python train.py --model="image classifier" --dataset="fractals drawn by 1,000 iterated function systems, in grey" --targets=["maps"] --num_classes=4 --norm="batchnorm" --loss="cross_entropy" --muon_scale="match_rms_adamw" --steps=19200 --lr_schedule="cosine_restarts" --warmup_steps=960 --weight_decay=0.03
Rows from block 4 of a small image classifier, named by matrix and row number. Rows with one number belong to one channel. Each number is 500 + 50 x the weight over its row's rms, rounded and kept within 0 to 999. All counts start at 0. Numbers have three digits each. After the name is the row's rms in percent of the matrix's.
After each channel's rows are labels from the 100 images, of 14848, where the channel reaches its highest value: "responds to" is what is common among them. Only what is clearly more common there than usual is listed. The data: fractals drawn by 1,000 iterated function systems, in grey.
# convs0: first 3x3 conv (model.blocks.4.convs.0.weight, 128x128x3x3, each kernel summed), inputs 64-127
# convs1: second 3x3 conv (model.blocks.4.convs.1.weight, 128x128x3x3, transposed, each kernel summed), outputs 64-127

convs0.101 099:439498570476498531556455496425545531497430450416538565474542473486513478514475494460532550436529495420505538585427389487604518492504562432532563432506518533435507486548474485548508540541452408
convs1.101 085:486409492580551408589529481495516472550432534492459474449567552592464607500548578517449464421520419450427527476518432505520518495526580494433433474517482505526591457466481526609494553477514472
responds to: dense

convs0.42 106:490514585502506467481434446480488538541500600514503554372438388466603501476522461428537460512547538450478425598525472587563490559475588454458495461521486468487569501516467422471549505465452517
convs1.42 096:501442511500446423406465420499618488559489505466502549445520405502539441424476515576462544457496466410429524537504524556469449458505517475443489471485497443539468533441510436491535577523393469
responds to: dark on light

convs0.12 102:446391495535434495484509462453565548487442430426532551457542459457650521474539441474550461464559439452558441574431479480487526436549527474439491574488405517517526464584506483428520401465416460
convs1.12 108:543455550564589501515513479490431503587460447493547515500527422567529529462471564477424498517523431460565482423560459496444557565483474473519487431504548501619486572557530447476485476540505518
responds to: dark on light

convs0.107 114:417498473506566497470572509418569536470484563517385500518490492544518404526528490527485471557560504471503510539470561529464483490420536559518467482550492488397551488482521522421520528509580487
convs1.107 113:491479528544433517473440606439429504457435470463494479496425444567620397523489462508479485569445538460462525459450473468563531553440447558471500523543462433457528408475498448523415529498457465
responds to: five maps

convs0.3 083:419455497457663553438546457448495507483449555515547484468566586483533508449491491459452572541488446511553478498409510464482533463451612520531488474607500516470449497554523556552449537438609473
convs1.3 103:564458558505461514457513445427561509427503588487498461487450482463474495477517478418475401494451510550412515575530530470558508447514558566461490420468567489440597459420464598445480571532488520
responds to: five maps

convs0.51 105:505481441506575507491396421513567527562478488549509532483473459417498541484554461431497436509502458495517512401458591500593485425623485507434451513442334535483483520450571496496492477499500553
convs1.51 098:443496597500489490508513484463483476546447411476461521550506460510503521476359595515466503534548505421524516463459468436499568474575462557529432423568447452466446550427509543528505420552480531
responds to: dark on light

convs0.126 106:545532477529495534456416493507528510473444483467510507481523603537476571498444478468547500514419551516506542548619504583500492460481506571543564433507449528429578465485465593486606495516403438
convs1.126 108:580440458486390532580450475522508526476457558551544382392543548420452548514447516546571453521523471584505541506558490470476478460518496494503476549454469457430497512478501526487492565578490461
responds to: dense

convs0.108 089:552485498486411604477458465594477567492494514458476517468545462559477556478417514564563488447470526596409511541531387464507396525526437483528517541491520509420608532508508536513511533410415472
convs1.108 088:517482429447461417561594458478499622510523520503585497588557453491447474468451420491481458472520601654505508567505551523536504522446426526462509527480439445563537496465523428466521636526437493
responds to: dense

convs0.23 103:532520607503540443599526581434497499509502534450508501492508513470506434529545471546584461448438455414456517553487559441534466491385519550524512510557506556441543500454503497402478553517442449
convs1.23 133:431472593496492500439496478564527506508446500487484431494463538530454521521534475535500491491471497565486496604443372487534502486427477439435435599452454534537371579457495491569458574487473502
responds to: five maps